{
  "conditioning": "text",
  "tokenizer": "word",
  "text_encoder_head_dim": 64,
  "text_encoder_parallel_block": false,
  "text_encoder_positions": "learned",
  "logit_normal_time": false,
  "widths": [64, 128, 192],
  "blocks_per_level": 2,
  "upsampling": "nearest_conv",
  "beta2": 0.98
}
Rows from block 2 of the denoiser of a small text-conditioned image flow-matching model, named by matrix and row number. Rows with one number belong to one channel. Each number is 128 + 24 x the weight over its row's rms, rounded and kept within 0 to 255. All counts start at 0. Numbers have three digits each.
After each channel's rows are labels from the 100 images, of 14976 (inputs lightly noised), where the channel reaches its highest value: "colour at peak" is the nearest of a few named colours to the mean colour under the peak; "responds to" is what is common among them. Only what is clearly more common there than usual is listed. The data: made-up road signs on poles. In brackets: how many of the 100, against the usual share in percent.
# convs0: first 3x3 conv (model.enc.1.0.convs.0.weight, 128x128x3x3, each kernel summed), inputs 0-127
# convs1: second 3x3 conv (model.enc.1.0.convs.1.weight, 128x128x3x3, transposed, each kernel summed), outputs 0-127

convs0.5:081137105102131146072134119158097118091087119159121081126109134144144122142116137128132013137143128107141121136102122110145060089128129141143123132126152126117117125135119136131115142138127114108120134124098128135149098099158142112140127125125085122072159148135129157093120165126127117023138135127109121089113150124125133121146137126121126146116132149109143125145097119136114112116131
convs1.5:125126137139121119103115142136089117124126167102135160125130113108106142140102103116096065123136147118079134125161165150099147157116134121155159150140087114178128130101161135139143112113136153142119120122096145127105083130180147120138125124137130105166224098136118083092111195119148115115130161156149134097114122111131139099121123123108131092120142084144116111143131119171155126133124
colour at peak: purple (96 vs 3.1)
responds to: purple face (71 vs 8.3)

convs0.109:144171129159112135148174115142144137191134144103153157156126151144166116120139143108074150111160136152109132141119158158143164115143157135153118166177175142145161164127140101138149152112123124158170161174138105155133112127127138137171155176172125142129152160141161134142137090171137125125112127127139162113149147109141154158139155094162135140141171113134132157128136141142146152151125
convs1.109:101120144118145093116086152147141119146118161096130166112117146129111145135140149114124109107152128129142144162102146089071123143120100137122123165106123124142109096126125130177111117112148106125118064142099143112128189157120118149112177160107137183141121106145123101130114133113116091112126126080138113182160084166100121114119142175148112078120111151140113161149131135098098145108106
colour at peak: pink (43 vs 6.5)
responds to: red face (87 vs 8.6)

convs0.37:128125124137167146161159180105120102160096168147168182147124093149140148158184148132157157120139119113139123087138130162163158149143137144117136148147113121165179167147165121135165155165130090161138131115118145166158114162135157153138137143154122155146118138133162154117180126140174131131141166147137141120110157155161145113133148141147131123139138147160135123157164111135146109131148
convs1.37:170112115152083106111112090142147115186156123114144108131112147107098168120089143110086145123130126125102147138129139133133057166189141167128144108165122127153121101133151137133081120129140165122152166117091097111138184121142137115138158118134118128105158137143109103163134180146135139165187120123135110138143107150121146151150161103104140111104138122147133125139119159144153153112142
colour at peak: black (33 vs 13.9)
responds to: teal rim (37 vs 8.2)

convs0.1:120156143052146119097101134115120114090141136139097072150084120146115121128134159155142101103131118160135154132148082135167088133144147095156156114140122102166157137131141128157126157137084108107140113115121099129161078111149149097156148087129115105128108141135141119098155119107133088111127148110143103140127154127112089105140155142090106143136128151125153109085168122110114089085110
convs1.1:131107092128125127134099140130156147130174110163099195110166150103095109131140083095102133151118148140089105079099136117096166106116135084106139126129116135089125127108140106141114083115112063127135140111116138130139082132151106109121079139145126168133136089119127134105129101150137143114131125158162178116134117125163150154098108135171106144143124142124085131123110122131133162089160
colour at peak: grey (63 vs 30.6)
responds to: black face (53 vs 8.7)

convs0.47:153150154130144153159153162126134141123132165147138173152148147146143168151152136145152140158154149122162144161150123156153157146149150135142148153149142145142159159143160139163149145153141126157146170176124156155160139173134157147153167153159145148160146162138164149135147144153154151154121152149142145143158140132152164145163177149137152154141161143120165155143165122140150120166149
convs1.47:129102152158103065117135115125123114159150158156141126117154154093139123137107132117104142118141129093102147148137148118135084113125111109133135142131104128122141105119114135145109073109144112114106141143103089122138168130160153101094128120129108119091164172108141108159120139129156132128136079083112123126105154155122146133164157125138140062113133191165099068138119165110153174103110
colour at peak: pink (26 vs 6.5)
responds to: white rim (25 vs 8.2); black face (25 vs 8.7)

convs0.4:129162160151139143177155163132135135150120174135148161149139144148145174169155142132122164149152148133144132164147135163150160155151153149140155136152149123147172162154157155146154134148139129181149148140124167171156107173142156149134137150155139158133128147150153157133149127169149139141150152149143141135139172148154165125167161163151158130149163158132139135151148129140136161136150
convs1.4:172084131136127107105089093142156101167121185122134154115140146112129131145097149119103113090162110133105129159119160123154116133134094134165116148160126138115117098119139118162113119108157132114105140142106086097142174149144159114138171143150127134144169135099133092165117169138148130172096109089130100156166075153136126115138150089144139090112111144172104127118116138117131171123137
colour at peak: pink (25 vs 6.5)
responds to: black face (36 vs 8.7)

convs0.60:132128125165130082147142119139152158135110119101146134108152086096098113124133125109123164105105143128103088152125102138116141118121111102121110150119138123132124131127118075128113112108109129130128137134158080119100164140116077135111130127116117047110149131115130131184121090077105158166121100102126110104091136103149107159120108124152153111118133114188126145179117127072087148154104
convs1.60:110126125089137035108104149141097123133145091077139088113119167107149105133085125131163090114138131113141148143137118119104083109124126143159113085139143116122107104139153121145132146129128097094129120142104154116084142100189138137139082136128119167142155122089122092093128193121123109128145139100143157130157126115108128116093142132130093137124112143116119119079145131168128125117124
colour at peak: yellow (79 vs 0.9)
responds to: yellow face (71 vs 8.4)

convs0.2:141137147147170147149142166132135143141133143155138168156141163144140177144158130155147146140158141133153158143152149143167159139144153152137151161158125161144160156147155140165168154151157127153147165129137154152146145155146151145143154162158147168162139140150147168130146144163155155154175146146145133131145137142157175141160167134125165153160142148126125149136140136141178153145161
convs1.2:141057140134109081146149131164143133163143136095151158127150137143154115126096172118120140105143132118140148148127139150168116095153145115155117160140108097164126132125108103145063121121131174148118144171120098113132169152146156094121186145130137124135154173102121083157113144143168140109132115102126137151111127138133113137151143127124155056111129161162123097122113164126140145118117
colour at peak: white (26 vs 2.3)
responds to: white face (26 vs 8.3)

convs0.92:135144116140155158146159162104129090138135171171154180134123108160118143128186142116102156107134141107133134096134124171159143147128143132117091140143131105165174145122144117128146157124133107149133113102093145196161090137136148152113124170149127156141099129126143141117155129105187146129145137144145132143112137124158169088131163144172101117154151092126114085140108109133089143153128
convs1.92:153123110138106105092089102134160145123137131110140121138122114085093151116110152092137161135127125122104106159138091101111096167156169169117144109158133145117106124146130109126124110117120130140167137117141108084116179146145104107131179117144110078125160120143120086126164151118099117174140150118122119141150115080118122137132114146103177126128162123132176197127148143173118160104147
colour at peak: black (39 vs 13.9)
responds to: white face (36 vs 8.3); black face (32 vs 8.7)

convs0.98:082134108154142083132156142109142106120104129063119065128117133124127138148121119129106142128115143148091124113117114130127147079093130134142120157136122112135144132151135102139126135088114129130143125086106091124100136084078060148121141126130155065119126154128120146165085096143148127156122136118124073136102138131134119167114127123102153126150133142086139159168097088085146099130122
convs1.98:126122127159119098113103143136134143143149144152143167132157126173127114118170107128166146113159138115132120135135131146140108165126117171143120173142140118177135164086134140117140133100157151142110132147110117154137150132057158074118121148132128098130165090145137127174098106080132151113143136118131079130100155115152142116120124157110133121124140120131109125231124124094126106139158
colour at peak: orange (56 vs 1.5); yellow (44 vs 0.9)
responds to: yellow face (51 vs 8.4); orange face (49 vs 8.3)

convs0.11:142168158146140145157147155120144148134133150130140149164153144151133172159144139150123148142169161139161144194146130168158136148153154148150151143159158136140142161149157141152146156139155134140146166140120153160157145174130157143157143180162155158135158145148148141130135135159169128151139155149145159143142150150149157142164161158150142145136172143123141142134116167147160167133132
convs1.11:138058166140109104113131098139143098148109173163132183092144153118127115120095133114109122113126117146096115157108152115180145110091139122182120156122097140104156159134120108159144102121128091129100105168132107129139128170147124116094166143138131117143149151108184094147113128138124142128091104100133149135157110157135115119123136099187127093100116141150119127106163114112120156128166
colour at peak: black (56 vs 13.9)
responds to: white rim (30 vs 8.2)

convs0.55:077121090108118115083143121150106107126149102111137081090113117113115100145097141114105078111098108110123101124088103090120077083125114131136087149107146120133096125141097096129059129098128121090121120128095104113112137108089085117086120114105128123062172137120121142096107125127093115075097107109140142144128141128123088128135117110122145126106104118103124117148110126124118125117103
convs1.55:171098137124090101114065087124114139148152186104133141160120144104118143112130118109105126155167117125100109118156158162160125164126131102125160159157113118151164132113153145132131090129170106155115134143108135127136184135130181106123143120143148132134184154103124059141122118137151125133138113145138132145131105100120132097144122141143144086125135110186093143152132147142166154100137
colour at peak: red (100 vs 1.4)
responds to: red face (100 vs 8.6)

convs0.100:133131151145155133164152160139146144139139138144144164157141161140153177157160134131128152153148161130155167141155156155164158135148157151148138141157126150138159146139153154147156144158143152158144161151139145155161125155152147144138163151148139157159130144152162153137152146163153174157159161136145138122150148124157176149165172139123157153155140169132161126144153122143162161143164
convs1.100:135151151151137119135098154143140102133134178123141165137142141137129134137089185144139133087181135133128119148094136154162132127150104111152129158157120130158115095129153102144077096106150134146125132152098106108125176157143165112133168159131118137113156173082120095165117160144148109128127093103127113176107088165126126094150151109124139084118109129175101124138109153127152159121117
colour at peak: white (43 vs 2.3)
responds to: triangle sign (49 vs 20.1)

convs0.7:139129144146161133157152160152157161128137157139141166166159147135120181145154139141135150149156176122166146163158156141149144143148134143155142148138140168139163145147155144168126145158137152143142157156137150155161131154153155149131166171156135157157150138155161152128150140160149160161154159137147142128142143153155166152164165171136136158145141158144157125153126149142144151151157
convs1.7:115113120120132091130117133151147084116133152114142120095110141123149095154113158129145124126168116143128141141128151147166103131144135133150136129173109117154139102107145093138097092100134134119133144165094081148121189148157122085128163143118127135109153169081136091156117148127141139146147094101126114157115118174110123081146181129149150062114117122172119120131113163117163166115162
colour at peak: pink (31 vs 6.5); white (29 vs 2.3)
responds to: black face (45 vs 8.7); white face (26 vs 8.3)